A small audio captioner, trained from scratch.
Model: encoder activation prelu, encoder depths [16].
Data: trained on notes from a synthesiser with random patches, 28.8 epochs.
Rows from block 2 of the text decoder, named by matrix and row number. Rows with one number belong to one neuron. Each number is 500 + 50 x the weight over its row's rms, rounded and kept within 0 to 999. All counts start at 0. Numbers have three digits each. After the name is the row's rms in percent of the matrix's.
# gate: MLP gate (decoder.blocks.2.mlp.gate.weight, 512x128), inputs 0-127
# fc1: MLP up (decoder.blocks.2.mlp.fc1.weight, 512x128), inputs 0-127
# fc2: MLP down (decoder.blocks.2.mlp.fc2.weight, 128x512, transposed), outputs 0-127
gate.392 088:485557512444549584583445429601537499549504476417494461510511548502528529459456474599566533507627472545567519501515517541494527466534460531483445461501573489461450435485521586583475481504555516391457511522444521484528542451555463530511524570553482499558545468507466456561478431510557488504532503424429496637457457488536552621596487519454576440407384523437526519506534538434546548493514
gate.393 082:417574487455532597404473486503498570602513562552487562447520423516540486508498491560450465503599455454520556558457475510504546478502500478567552517577576389470428443425515523460494544441480459449477497547493494553445570397566460573515463479546499558568446486564487551536543452550441534501573424462602549575422518481547479576420473470498492482527499583474392488549533523471528440476495
gate.394 109:512495450386542478479488536400524437558528489551508619539483477473448510469506545529488505499570655553484480487587532445499471453480489493468487509560573471441547521403508441639409474464392500458493553434491432554563529445545561461496539530483561525439514540495504462423491427546515470454564649472518530487439505568486519593503523578480475562518508468497483479417491530500483528473445
gate.395 066:462452533528498370478477491453522557579520491532474497453560478501467444543404551477529447579549458533538605453398529444565528416569529529279472482482508543449507506514499571495471453535485473549595388537449488519493490516463491547483487510538447530497496389512481501497562522570556511581559387417509474471445472508506505489446454487504481502500577501550553486507431470539500561534531
gate.396 116:531545521550381497432491426520554527553475506401427596537516402561474502456468434542578480555507466536475521429530546484432463410557477464482488485495544490534474569594523454503495452489432511451465500470427558562521574507497501507527426591456609463598443492489431447429544567482507467521490534467504415516462447438494517488575526464474477498436559588431524456456596534422482535418462
gate.397 135:561460414549586500489493484518601456539495521490405440472503556465471504513498523486512485462525435482469508485487563453547516529538449550451507480426447534486385434504512526484496488512509514541525533465483550557441518507478441541565505462569503550502519538531427411479552504495451507463538457518471572461621548426360534343477390572489510499578561490519539598622574577477507544444477
gate.398 119:497553573543569511530504498520475523472446503432408421525442482459471551589501511519542594548418464452475483553468463558481430493560425556497480497554469496448507516569377462416463570572532509522482556550502510465450444510396425533515488472536472472464502535493403484442531479495566455497550583481522466491402545552517413421572533554435432515551583562522622494501517452554559463424530
gate.399 091:459509545490480434553569521508599505499496592460454567507563394553474529526478494493549542589567449502477508492373547528534557483536472459533567420471443496420498587537512538486488475502496428476434599593488576439488505417499383524520516487546532553461457485502490563490470512379570462436536498517450623558518581515459525535529520538548523517537478434589521534487500494487581568443570
gate.400 101:427531548573476459506478555402484512472564503525483544467512571476513445495541458549576491496477504637553475577495461446517494434491504441533610492577459566524464453406465484580466498553447480561532472488463640478448506454560489517494528547534461486501507472592571480513572437424512625445550490544526437496534598491513535606513501473465512470421520580471450503483457489473615557495564
gate.401 081:585536521522471532466488524559536543477425490563542487445414483534411471504540382532568533500489450440508565493455540541499564570492566546486511530487520563432480492511533501502458581447517474515536455509564537525467527495470523574464509497424483501548621520527449569512516386511550494415481409419435420462412544443462477465412610580469499457480483524644552552423526526452503550538460
gate.402 110:500477424518455506595466536483535442530435505564508447503534477609444531504553507471529451596529548551579524483551519494441447463468540478500606409510504485527518471513412535520455487497475484518479493468527443531504527491494512437520569500501469528516572513511459444481549489443386493547594479497567591438456523504372508480672537446490493369464404517453566498470441426449554551470429
gate.403 112:447452533521438476580574484488490526553533531462508527554487427435526514592527417511411525488544470531436473592454394483475515467588481437477491522482453639550499492544507580527476596507436482472438514517508576562429472491528465523417487494477493484563462568466514466586516508500496477502468499462489502539434531481463402470554592649601508495456507580472550387547503528521453517536413
gate.404 122:550626452519553505475549542499500503404507579424449531514491486399477384559486536460414484491487519457592516497444529382475466485432514452487504469531590560535514514590451513510448526508517406530477547464585526440485512453553563498508460466477470500491533483431493453618486502523453446473612475480532441552512594579493614424505561489422471448450518425538460458456493532460549490518448
gate.405 108:483443456505564547455527483482539455503483520545482472526561394443468538448437403529520496425469492556500484476366480525476539477535510372551442450555497460540472482538574526490513433516488564534592593553548552477525555528416485530571521513427408528443548499497446581482457451518538405522445423586479463580421517539472486489522506509450591452541451481519595447432429512514525408528457
gate.406 116:478482522423554503444410433526486486512490526450431461491453492474524478469467450502512446562471490488507634453488458501457502431480625460592550470523530524458517422437511624494468457573480482440535517506495526526507496510578467480476611539578452479453567499610526521523579531512510539529455565554507495557516579443469550476556586482395501476463477413427457448641425478561520512493561
gate.407 115:526438583513460539503526526385505472451448473532345490492575430549429486558461470476462563547540439494489487488524438523438488512509457415449517523500533479425457559497384595538514510455506553368531438518451459539379556403529499516522538567479437501523467559542460484521470530481517482521471427385455504520561568506505466466420482532488411481583538554503467553558434491491426518521498
gate.408 062:581483503524507539572478488495467492550479479577545497553511461448500556501403500549519500542536459527434512578504494499609514428544480529553519554381658573508517473540498494482605439524516486482455496554508409517463561469485568518481600521545485530555536527416581470543577522524544519465501530515523450462489568502506436547456580547527477516457578495574408435518518473633596542411519
gate.409 103:571453503526539423563530478513488538445558506527585564515506501513468438490495445501519472556549495561497448463506490503542449434480490555554552530481434470591396472495479544514521547544522415422537498552470431492533538453522496440502521524476498505504632463572560473531533351420483389432506408400591477545513475402532477483484507492495419545484555503491484570439455619493534386502463
gate.410 099:486468548503517532603507495471520435476528503510421561521502490503542478484482547522541405513436491380480518582523498560546422440526495458548579558511497563501508428391492475454559414421538541520497483432507605438438514478520437522493477449494557503541581481465544480510532440540396536409526572540560437512439507448450443387502471436581540594425559443533511450576529586493492493546471
gate.411 093:533518445644499508468533458549519575500569427550527523516548413466466425494495452449578590573570408493445490493459566548515468453528506444422510523511564500481551552533460441460587514465535471445595401558509522455474554553562502537499565538563511484509520486388432497560526441463490506564501493519477513521556420501486451497496493531452494511443585650474445432554543545589513461469456
gate.412 112:586512560442428530532525507512568546555538492540521548449438506499616525493499476455475506484493455470511428557500519357627492510492582461530486536497484506544559564625495571446462494473513548472588489494523501473502522505553446475504540539507393531484562485456404446519548480552505495332489524450572512533540488579465586403493527538512470478528497503533545392510408493506524528457404
gate.413 093:551456489554481517476492517454507552571493511435562448456540419447551524516493534593503485584625454536455584505508384515488505591481540484530443497447548535504508487493482514636478438508492477540526479478500560562409551507494438525584593512523462527510553514503473571456521428525569483531500437554482528580476522613492503524386509501489541447531456561447501552470464467474491477400334
gate.414 105:495501483505473407545623629531512583508451425483486493500490537476581522420403460471524484532494432505476588532462489486503455473447518507426542434480535402633524460477509499562593475529541494532505444485448524474483548483499524607582459545527524497477504542468536542544541432412489387424486485588548494526461491517521403532504443484626530480588508453549407532513486465484526471453542
gate.415 081:474462581498511419495467551408590469525588532408489479468602559529486474508490493465537468506517498491559567470518450556528453506428518475509642404489452466496438520533482465532511432465491531446550469449529500484415615484483499549484592451540481565509567499501500584498447440508414483461482405564482431601603477457500558518458502654546509452500556449571457470482500530476519510500454
gate.416 122:475549506575535525508535494424518484540434600501435534558524498461502503570576448534483540480557514461508457496504395433508486403479499566483521537507569575548470553473598542558453533462541567559470459586495503562523551431479587541549509500554499499608477480415493474533484451430574488413532540507489412488490485579514471438497443389652511462513536469514614531570521466504545477511430
gate.417 121:490420388506410435502628450610573557590501558537386511484593455489517502421587505538516596551587502501604465518387476457503505481481525402509507576479481399513559483534543477513431542467439505500500454561538529512496443494478505432504504525545519503527528558513464534515499530511570474562482527461473461432561495420566390437491445520487496482508493496548511460537499517493545482611488
gate.418 089:446475519532435455597435442479606539429517418455540558562462509527479511391437530416554527561507456531440480538542461404470477561507629551533458584464490464505515622465511542489517454586429539548548516541480540503459461490512507585511442460510544429501503506539471578538449495389474478518509585614464520516483568421449527494462557505508559473426485458562526505495426523579487504516535
gate.419 102:548443513434527512503432488374576519521422481548513522489556488444577511487424462518554529446611451504491479394470507549635467451490466440445520545519553427575465587465472500409508486518498498514490399547457512495514545487574502486491516581431547454465492479433443464550524461462455494409508476631497531582501445596570543500554571548440513467502500488543489482614461429474482509480483
gate.420 100:477456512494532437488630469467552458505431436450485453444474426409520522546461490505514473474464524464454497500574567487513470586538434515419574469530580499522499563374420611492534507576548512462454492515489505460470419450444464520482585522542443570547529473456507542541493489529495505429537570579534524504451492505479504537489528557392525454462531524420452605530506376609514499396486
gate.421 099:421475557503503424570426520559530532534556481540445536591517466511525540447494627454471586496450449569575555611502440499500429546469505456465561457502496510511506565403427516462488473501447532508582559534403445488378490471535490587517535479507521514468513464489449438522511495557535532461456527525472463428566481603453567395436457522493533427545493606564492520546451502559516543580516
gate.422 105:533513410535480558577510526468536542541583442459478477469543528575461495455471577426552522549576572533574499511562452473459536445394445440481495520496446508488473566524377505571529484532464476463510574356466570436534526565558499541502427563459450548547478498500507472608497499533540457594489620523516518481539581453561429514474593523454499443588583455481533510519469462476503470486476
gate.423 103:514467546588541410515576527393440464520513572570513442541413536527487535417579437467601476540520549483507582543500565392565479529540474431527517461553432404522500473482504535583545552512430500544507576463506593537415469598507522384441523433471469477533509410437488466513550461385504489526505527539544588494506445475536511465525524509508487462504530576423506523450573470499501494536487
gate.424 114:512540507474479595503402571496432475502550439500468527568482521391481462509515473478440526442514549471522528601526503600455497467450506485381456532380477521485465464455485502574532369414511541568518540520447564521465509446544502535507478459482412513569463523513443502511575543531459538422480607539492625570445497596552444572554535511533537425490500468549547496472577538554509463455509
gate.425 093:484468500496449494561461550458504559532554496497441539422463567452499567478455566451484480597382561521454441487531481525394474445484530485486498452489541500527545573476547557598312503524547540516527458496484504429520438514572596512422514502465460522594515476515534577524469518595482479366444537449548471542480554547527540485539589526488523466453530531518536533496478477460526606597512
gate.426 090:501603570446616451562519541481502434558431502491435600492466518397513573504516520477565491446532475561560508600445504575402406477461534570474496581456499483454388461441529484488507465463471508485437503495469540466492618464453518520468524459529469522618506488551528519413475506535535555399428476432498516452552505466508474432564562468508554557506487454512408510485499477487518574408469
fc1.392 085:501564483490562531567473542480500466548507461469548465539540542482449556406433501534503474498494427529568526580499493514558468517481415568521524456504422487581479506479496522553497513587575516499504661472472488506430514414502392429529491472512524449552483494568572498477442520504589449473553517446538486604411487338445534491548421468467622459494407497492568497453484472439469497448522
fc1.393 085:496524570448494542409488461542520463436522531523466430473438572605483461486456487515491480531425495540543542339515475443437471507496487471479545461530493425562420593479497525477469438508484495525476499605518536527540588622438447556517526464562578425515446459406432498517380553378501406507448519534460501497508494432556542486521497498489554470505491528446438533506494498626550526516525
fc1.394 094:536466470503530418575534449468614494525485483537478532516597387478507389463440490483431468506478558508493491513539594510488520473510543519466523437501651535525550446425455545439482464455486507464566527478554489485555613499576486469510549580444544544453478570428428515442533460541576503457589582483522512572469410528519547488577539574498501549448479530457388437505525439424502497507490
fc1.395 060:482546544464525508594507424503435483429501455531545453602485435604493538520568428565549418540463500517637501422550502546471585499564493562560535499423442434516502531515527431427465587515483518459427605536538539547519499467486513531483529492500558439482521513448504553617470506522528455431486495491538526461530481476490398497558534545468512606476453513364503501505553537534569410445496
fc1.396 108:468517526468499448560432470569487519421525511437505541537484487644490490506468479494485457561552556533573461421468481432478417409556467546541422499504500444565449588503530467450525486506470530517507383467444539513520531466472547541471488513406555532636475443520499411405503541437535479507585557446530507509429485423478528532551522411523510499421527608453559493500432618539535503448491
fc1.397 145:478530601520405515427511500524494486489509430505507618493603593503618529526452452486462553466451576515551465442517554523437436520582578563533524507561502447564552483445481491595403568510527484502492544437475553498477509434559542432424526474486554510501549535543593484496497446466448504526509491412487389483431543583596427461506561388563499495479498497473507426475477484505470559534507
fc1.398 127:458578480520476422551454518524468458554529527472375528477435598523446516458502550497557590516484451396561348502397471498484411519472407522494437538572477510415493486508379524505421493551473476589372487588487496491523464488464448546470522435561442488429511493506492475480437561548510525503472525482508534468550522525550475453470546489384480423497516573490488522526571468525571529486476
fc1.399 088:604483418507499517462506439492502493555480444477621504468486559512509449471555463545412513417466578459556520524536439423501459517491437489365497464460448468467404419444437473564465496468501476495584443496419469503579576543501492587481508456468515425533529528518497512480523447641507547566456498423530407497558519501556518496495435487395478474463508600443495392488534502515468449462454
fc1.400 091:534502416472500533473468456558482548513467466527567498435497456556514518530518510427466483546570526378537522434555489490493453562464412585381455522448541487429559545530486539409558486503548467504548487531527469515551585606516522520493459437493515476509528446443457522530441562508443397540448471488499555515519527555474503478427539465547461480530436332510551523552521361584463423468428
fc1.401 084:510500529474529498562538503473577497503493496591447544551495551491587443548507537498510427474472481478429471472520400451546419467580469479498446459571543464535546610530464468434495390580529529538469527570503527435622524485585471504498477541577474587487428546494470498490559602455532474479546522479530589504519491525453543421538440477497454476465463565422461447546376490410463460380513
fc1.402 119:509463512426565491472416428475522556412523474525456398494538519505485500415553571483564500371571415529474471443571434432568502429484572427562492477551510495476506529486538423421568440513441518442466538432559459475484558431508444446509366565566513477483492483454415510502472455516519467425460538522518500482556511490515520472418499434455522506490514514516514461660438537518419484451526
fc1.403 103:442527419449492515528452510450541437428506559599471518366485453596498557480493554490515438508438522508539455433532528526587507516435502534561517483485562394530499523521517489470545505515545438471513586461518577439488495523495533502544617565559552538466595540427470607518526525473435524440533418477524521433480587461504495523519395454376555451488484512451420578515459481479418488443488
fc1.404 138:524478435501427504501532508483437490467634521538522450573513439486504468423497517425528486407521540499441439463445460409564488430488575424480461603510466495401441544462547503509524501541550419540487477391585472565581508494490473425485518527445483603497511492530474502524450518589482583487531532573473454554494586492441491474490560430457521519461428436540469449504625561566564483516430
fc1.405 113:537478475554490471515414431461436462430492542569558466456470466456476470506496643566563473553491652488428551540510483511526501440442616518539489518457531453422542512382504411527488617539510452517442427506530560576401499444550489441472505451491498513488446477504523452460465510585536520377535544505434501425568502477553482510533545511443495495484580499553445509472571468468483475535553
fc1.406 126:590444505506507525471607554499511417463523515528498416549552489426487496536565529509560574492537539502442451573520505433587468565601430510432541530569524477390453560552450348495605485462504485561489448550502431523504540474460555523472407468446549502508412509450500525537431501525459478484517480490540498532525456608515447625520448533482466532518506535513445564419569484439516548463530
fc1.407 107:483460564449470441499529552599608480497543527441452459400492355434474465476487424434570477466531396517596572538473506468452533518513478490553496431495549527566466498629536451493504404521575541408455458483476484536554503539491549422494512493479534519419414512449530418475555493484445516439457562530529441488456492480475566566471483469461466482593464474517598456522523502528440586512527
fc1.408 073:520539495487400468598574432506472469546498500516547538373534545458508520567563503541538453510547445401446546598516585486539446436620475444453531513457524603440635469544488514495552484467559468532503570454577473452472565484438583452504582453522475460480561478487551398538616549473544451539482524502457542444495514500487502546582514527489490504511552504513504515593456424473521510459520
fc1.409 097:403480433461551470497498540449547549453515612524521531603424503475490479471452458418517481555469473423487514508517503538400560475508517488539422522521571479494506482557529483578520543396675543526469527417530482503420536506541561555490501465512522469536488532468577447457428594440547557525575475560487550513496410540447538529600613514560524459474507547551438505534486488483501595559493
fc1.410 092:445456462511472534588512490439622538473510498519512416433537547520499437418517494459537573541499535456471535431517503514423604527602605576452551553524507487508488521518483599446460478421460542520549492524556531522462469439580530487455537538580573400469566563559503475528544513590443587478557537530473360416528576519527555463443418493521503487500507462454472555522541542513536550482466
fc1.411 085:518512480466509476498496492507521598547492426549445515522529481540512567563422437509457468451538538385548523406565532472520530553519503488540465478533562478394519403542536554430463502579495486449471462455452446424494414626458506487520515583459521507550418481461515471504490551525521445465492514588401535431512635511503458465509585491453562453447445537474506608454507367522462480439487
fc1.412 106:494502463573416506549449552430465498512398444598464471591446527412456488450524484550504526430509525502507512465572432536480518551522466468459455429442522525536364467457551554509462502516513409607370550420492516514512454577503508458537440520457579493514549539588551561536499539463550538558461449515571500462428552442499554473467455449518497518531459563474452585544449468475444498480615
fc1.413 097:516604527524521482500480488477510505510574379550445515508574500551466481423519517401514522466479587540534471455497527468533530535406476455405497581507430433430422516514557530529463465488596494380463551480458564387539429481505549541511504472527531480454457409485533395597442474457333488471511565514463573477531531528483523505538484455498543439533463473531517445502532531509415442500558
fc1.414 113:507492451454485477529551594524373455588498422487537498493504510407453562369516452495478457493474495536513469471505579547484492480440533478496437537444549504532533472536513501605451492520589453529464484467489505474496413461494553498496456553464503461560537507523521428468438494466455451445472476515504592635442531545480579465544583450476492530458438452575530388411477598556405425555437
fc1.415 082:480477576419510469495456565450539523517431525395528445560545465533537452521423504531532514438489481570430590486505479559519478527472570549473480566470390424565562450550533499575468595524501520545468530428475538515406497481546579445469527477510462503528413551565563523452565535481447489492503478543492540521512578488570471452523551606454567463560405503486469601492435569580533526409573
fc1.416 116:499453544432481482416474450542432530553557449605427466525525589483481520517474437581381473456419485545425587490442611455456475492590581484486487445563446480522499517531458539466557430560477530484511420511568495497489590525447488545439507401445480530535449458526464501497411491534489557426535484481565570611519456433483495418590504505461557491509485430513493466522513551562495495519412
fc1.417 134:474477540481483460511530453528434513514557505551511459432530475412504491580501488433474549486383649479447522540554397513521481475442556461573472583509500547461546500454475528489541454524540546441624427411425535503498396370519486443526562527509531441490516511397468535466463506522450444492540445516489479514452468461495488451500446537504487558525446536541441445568441382452602525445472
fc1.418 086:468439525466484405446502487517460518434499471516491580528471408540536471464478599473490577501449441512538452479449591501564513527614445490534451505582548561498483490462569559515441527398472463489466468470498403531467506485568527410477581603474486550508507518678450521513440549493510534483437453454439496499595564514498468549493487568411519569502508533424518417548498468476511475523602
fc1.419 093:307573572582495607494442553502492526505550531443514491478425488561453533587509530476463536560521444510483589496490499520405461539511477474544439495520455575566546475454497459506494493503446522455483484578516465378452414563425504510581494440470567494542481576477504559421489506508446504409508468463516528452486454496535507486390467468517550452597529476462403410557514511461492496478554
fc1.420 105:390496488518477484523561462371479468563481492544449519427480458444447486440553557375570505467532496494535506547474515517555513606540472598425503498527469454509436482466539582486609480478473527476477444482450479425568372559526517625521418520478469531444472484557541474531478535473484491451501583484576525507519476547512438448526520511452565479459411413495415545487436519600470562503463
fc1.421 110:427480476554542422509478445528459493512619531507463512476522477532540442616481560505499534519480488509460509588514407562519409472552551438379498425505526424441509538392455439463531456516504559565522500456461562454425474550500451495437511496472496486495499509538450471432473467525539468562432513555470500400509491501501466477429531587515540492674558490572538505561431365529493502523536
fc1.422 108:452520467540522497513510452455467547439442530505479586594473557479555595562502606510472504489503455530497449442450463522548508503471509603419489495467581416555470576484530492485443482644473428527534499474496420533553557531523564537545566459512537537481566508499419401424459523491460507490509439525454523429464526561508483523517503517586494520351415601513462563520596457554429535520497
fc1.423 098:492422515448519447513412412483505497567481505545483525465471548448566394417429503459423441451550503467549534458535572489410521442481479487508387451461448446496450516397627466524475483505490515468494542543492511513593519515458453507531495519509477479464514426586565391525483478451549405517506518537482498530401451431527477588558475567534514464573509530420566528417470494377505497425494
fc1.424 110:527499585549414475486534502579434550521675542466484572558500503405515484519489551532490566475563559508523505533533520574491435483575491482423431519402509586464539454547456490540491447344539588488497414483500489534435504597466565444506531554547537530486510547616571508485533486484434520472445586479509500479523478539564489457471489453409454558502535453483421478496505566452493471486492
fc1.425 089:517408580463513494481428597469476499452529521521517430478541463498491412538509481474427516473492536541463456462552475418517598460473562530543544596546384450526452511514509503483492502442526515503459499491498493510421365511532530455534562547473555455478456556605484453489500442501518469418505539443509519466537561661510531502484478573402513514506533496463662525463508566469520557376490
fc1.426 084:466472525577466427549417471501512470460520588502484553535384521540560381523486481512595556462465487507541483413471410532519591493564545468398497501521416445482576473479521472438541529473536442494510548528513460557414473494492480495413576531439471443485574461523534444472437538540588509425525560523467446535518491456432591602470484574462487418557486568472578496450496443476467567534556
fc2.392 085:498526501475410498532518547508528506559484451428540424506482517506513489384494486523487466591539513478484408489506533525528597571504455508520527436543417512496595540506559466464520447598508464535580645580535541506531428497446463457501415482508399449589532472498559480389521505480610567575429476494467532494477467420526480550410448474493553475602534491534502493427453546549475504449572
fc2.393 084:498459466526568480508556480551519596498542490539603469506488520575462413519417480504482487538458386481380438564515362501467498431625534601611492465484500492544512467486466560499439456504515450532505469490537453452498549473545484556567474477568535389420489454388530528416447465427536510510504428528473515523430522489508565513449604515555480536591519515465553489524491538506471550522498
fc2.394 089:549469549529481545499464478525555437405532420493482520434570472587600498604489481483523514510446483458483547504522451518623486439538563536479542528513540610538522526488472584489440539474530572479520500482413379556519514485581586598506484583508535451515465493398481528508575492551516560557551564505495465562457426548500553433623529546436467490476528524531428545568556460431483540496488
fc2.395 055:502459474489529541560539499535406463569496556506607504528470379477568532484498518519440447539629427488473523597521482503511541447540468424494544528503548503546495444492463486539517544521501483370506579524551501467412554431534549375561500560339520477535483462627515517508512507544443478457494428525476533526459517470568403551491522477504466581561465467515468461538515450464464460503586
fc2.396 121:487497548565548489476485551468388517533609483557507507482445583561499535462555530533492431590529542527471558484535480584534428431505443514563565480429500443500541510539496574365459445467511501432479561587539535457576587449569452537514510465563511470469486490558567443464466579475594411518485525505465479450541468522532615600514467537436527476471489580497481588512412532515557461537491
fc2.397 117:576459524569487489556461492479422517505404414525499538537505586507558482495437440506445448517511487452532620446537570604414527476529488547540452483505538490516497457460327506520556558492470459479472440473479593481593546572524472600490530473526520521539482578481588505463530384495590531427450476480514466546508588508523588512473498475482553536425545480440434500505466458432451565511517
fc2.398 130:548472489425512508487480537466524440455546529537432450463515491570490465624504450535471589493439425461443512512600518513508502612447477437566524441528409597467483547519480539488485468533568553545592504551534487494497429515475562443478491484484497503454451453475508413548532446493520576480430452444486495605503462594555504397582481590576473633554523493468481548548491501404538437459501
fc2.399 091:530503562538543467474514469518497479484496462423507432512541440394405524561478516482494563508469490491445553560440464557470557378523537524484495543540461498399545503500471573519553517526466474481552390516413492467510519508477433559496537577448482469563451518494533467473557428484562540530405402429435442544499562416458577439448499433448551589448464589519545505458555595513387442462480
fc2.400 085:419516547548445614506474474597476486500494419443480523555489541584465469555442531475464487461528541542591564534520475517522548381457453550430500467561394490479526540507487560482561482556492462533499436534443479451564548476549501411531438386514447353440476528453531406553544493453466558489448448539483416507497475444472526543547581540527522524531570482468540452586501566575546480516477
fc2.401 087:583428404411494449480527523470580538468449544513352568543514476475489417471509488476575466435458497450480486488432490556461527657458523454560568454578513443493617540497527509487456475559559472529555453566461514485477475459515565540507479541554482495620474545529504502509486473414549430461489582470395523472490540452473465428455479567517450491443520553485499582463526540444538529536434
fc2.402 129:512489539564541579561477579522455488494450539457543455578467543566464449553594450412545546467520434467491404413442505467551535514436558468531504501430501593492475484362492472516522488467537493506528579448478545534480520567544478546572502494509533516456618526432510514518458577570432579498457407513550552474480504463465462451442494524479479554664476438528560465489544492403435506533490
fc2.403 117:584444530501491493543561515443511579567530422413514510531354439581526515492496523505494541489495444434445500458496480458581492510573468465511546504462529455501549459495507392470435609554411509395550576453530461539505453433559571454488549485596541567514484488526584445530509487467511460436560501499495501553475481414524509542536559497530397470439555549488380519570546465420502528567518
fc2.404 135:505408439498575594499421496476402427573455442588535522437533428567534448535447544497458453501504390418498425503559499559415453446524485549461588565498521471474537462536405534520457451476564480541546532492440491464428450394462522505498491567431531459545417494443588507508478514516522487481489524612491506538568467522514512473489520458568519436448528542482477468454351535507565495472524
fc2.405 105:554622507571467506526427534507487364545453495498474525500475478556491487447516548408467463422535538401516530506565501481503596447537530491573507533576460481508461459523553563525470510481458484471599563535525529419564523461487546608516475504580483554562512483497533452502472436491553458547584487468512532499535504517432503535471433471561603457454436483534611536557476638449490497384450
fc2.406 098:487492498463469513468533497523501475501557563461566506448485422530578467579584562480468493540526518547489521475475511472513440401442424369539563539507479546434532523474473559487445497431546457449441481474391545482415547527570444463418570498463613548401461450527438481540449430528523601433589497514521530448501646507518477532580427507540487533536543505524505527477569534544547424459516
fc2.407 116:508557519530568517513525438456522567536509537447567518485553563483471438463483519520521596508425445482484503498445614565572479538545522508522501547577505466517522569448476589484604400473496483498511539500504490484435514456456518495510459525467509438524583503471536522624478406600486511548442538525524575502627558543521438404490496655620489489570565499566490531526487551438499518536448
fc2.408 066:556530475461462479529580466434589472488464409476455522474508505519508531574535437470511412542459495472430526573620534544544435362527512527516558509468584507551610475499502454520488482513553398484499533433569522446499551464485516463579560450472462452427459489562561554590523530585491528493467512593498457438439473491578476529516537581486533463490393481527512408601495516534438488464570
fc2.409 107:376506500477504514539481486481448625532563501502521535541464463673527458566453480530554500463550621487478486554547431505520492487554422549580497460536583506556475478477496495499527466465514489543472463515531475506469459452529471540389464526523515421375481537389530517527476421417507507546536478422488505533528535515545462473482488467536459440537540432559409444624544548491462455540403
fc2.410 095:528487519546511494588525509544551574516488482501432458566480570492477507544423434488514594486559453475463513401440491500459511606558439407409526490475547556493473500530514459484481577500442460613557523553389458488456441484507433511425435468569513524406484513567507471526570487524483525495400484331469432481425476469486493487595477496470538460521446518430448528478400434479469519468463
fc2.411 077:524483457458519408449520498518557535450477511496481533522391555500569514551517440524531470441626523373519593397457483428554606488522486461517576498543609489486465456446539531549427471522532505590432569426553500541482507516472486507491562522428489562538443558467518414467462391488540543431498505468475474431526541515479513485494550444486439482543368447529531505492471458538450393468474
fc2.412 099:528373511455491558572457517447528509624537567489476616437483498420577555464527505483598471474420641575501475566510468480506513504483638545492438508561486533472445487535468529451511494468459550499519523586538441494474437568463580453467503494474493526438482490506514439492500494458520523504448536591486459564575505508500463543446560436464476469506569530607429431604479476549453496447466
fc2.413 103:510633498491513521527474621476448579520593435514517454544502550558507538472593429543487497565553432488476558462457481518529473442429510506521547478452559454509535550547539518548383465541551471470477448538501506516463489465477549528400517465565442528464467427435525482466456548496569562524405496392462443442444591510540513390553557373410497541530478495520427518535515529512481441536453
fc2.414 106:515549487539514476485567451486469510546484464471497536539487562457504471542520520525502464419546467463383497522428447527470529556410643512519456504497471583468448501482517465521437529462632516466569486478599483501555577487489583518509462425487477444433471504498468518475513487470495441595584445428417437529544465455498575560531532512406447501467507422455357564387579455472499476440507
fc2.415 075:418511471470548507419533503519492504427464460483451466508498381444458506487447555564493532449437521552434499454529503526523518525434493596487473536460390454479579418526496492456432486500416599548511594459478462520417494473484462476454451391578475545459498576555488537510514565560543479460529521538619458576461588452549468494439556519492471452396451525516440546604540474491496540436582
fc2.416 121:567483601548609519516526440528443497547502561498620542471489542508488539562477479530482505376425530600515488409572493503500457498487559500510530517458594566447511605459520587529557456490592552460553509593512513505480411612559561509458588575504501481421460538425503447556484467458444494523452458521487522503549540511489553475556493525542538425418441514526528520468588510437473557466473
fc2.417 116:495449466420440574449542519534504457555536476543424490534486573523455511463529545591516464484548461497558467528482489570540448503546529389519391564458518426493437513490556516555421556510487495528467503572495470520559589571435516525582538498433479427459450401554476468459528519476521531502562480470506450524581491524595512379526439589484474498529631483503488582428461484459429405556553
fc2.418 085:489483563492439442484404477546550465593510535559525545556523422503504532605485533543405493495456510436592444522527490447619504513585424550503504388576576543536456528475579541522491525527486486531484515522403451450529542471558510515453534575522447431595465517518409557548517502526491529520550495521529555458499513440405486595495497543524482522476486293460536487501471497514515522510488
fc2.419 099:472508448510445582418454526512535576514432484520537533502458560539511601545463494474519601570557484472535581503443513421467423517524501454455478478532560457488503537402474501509599381435466504483465413495460581516521569465453494492570545603429542497550443583453469465515489526492416549507546481485539529533494448491532523539475527503545477482580507555573482413526559569425535393444624
fc2.420 106:511425474545533426598497480432430478568496516529471500476446536545566481538538495614482477506540526489591559554420447406531539571511522550384490483552508513500394469505522555493420439462419482422539480547496495487400493549493478519494422524483543529423507451484487502466501492421532436540549535492479516544488482517529504495539479544396473557431594541441558577487359546529386442474540
fc2.421 111:463435448424556498561431473517518511523556463468497515407440452440530449461610519522512535507470389477493412501415495524472475420542519468426460462476580562464513531465498470474472505458508460572455546537507569420491511509459470523418532582474497426579540464434557356431518550517487493569481508467438481416519421512513412530532560499482520548585461514468436466537477517404526532574382
fc2.422 105:497489540382591459540452499415507537480494472459488467516442444507434529557602606501414507429494437425563509582525473474541371436533521524482517434482461494497552541491444589535531517537448499471544430430528484494515506624489539463414470613455461557580518473449521435563504531479553460504465487559523478464562533535515446510464517539487488484508418543519396527470487475488483467649546
fc2.423 098:533513489508492502537464374466558512458482567426509464456522556512515469524528449457566578553424540515557521522449537560589467522549507605505385541522543549510463521439538511507449511450424554441512513535561484476468549468443551483467497610462558521478497440553379416486511478536389510445487565523479507490494489512507486572472467493508455637546448517451649432466519568481488595433513
fc2.424 105:465494553485461556487513478451494526490496548516563515486580484478572493625609481504488434467541513465479500568562554522552447528459518485496457452550484535525556456498435477476457462548565510421548533534457549510383569455562431389518447496436546418530482411471507486494585465528561507341472447522551560473475512582499452478479524532547496467502417498557452530381436465384453530437486
fc2.425 082:477427512406568520427534440512395489463514565449528483453533515496486466474508462589478474592475484485504423491504396421567595444550619408426461566429546505523427405403479579476531516489527501555524506459537454496509501494490445508519528493477502506475441425575496538501546478441472552557489496482497494595559517402417486408524446544487544438525521598520504506619501478438486508529549
fc2.426 082:499395465477463520527492465527622512544414565470502517466427501464494477449602469494478429541454514428520474426428426449489517509460499479452476525499488504474578517452476446575597524420438384462573496586462457486451494530418466489577570421449474569412474554562527516485444456421493472524547552552460529487520516483449492501500415561541541487502611532434439616575494497470483445536474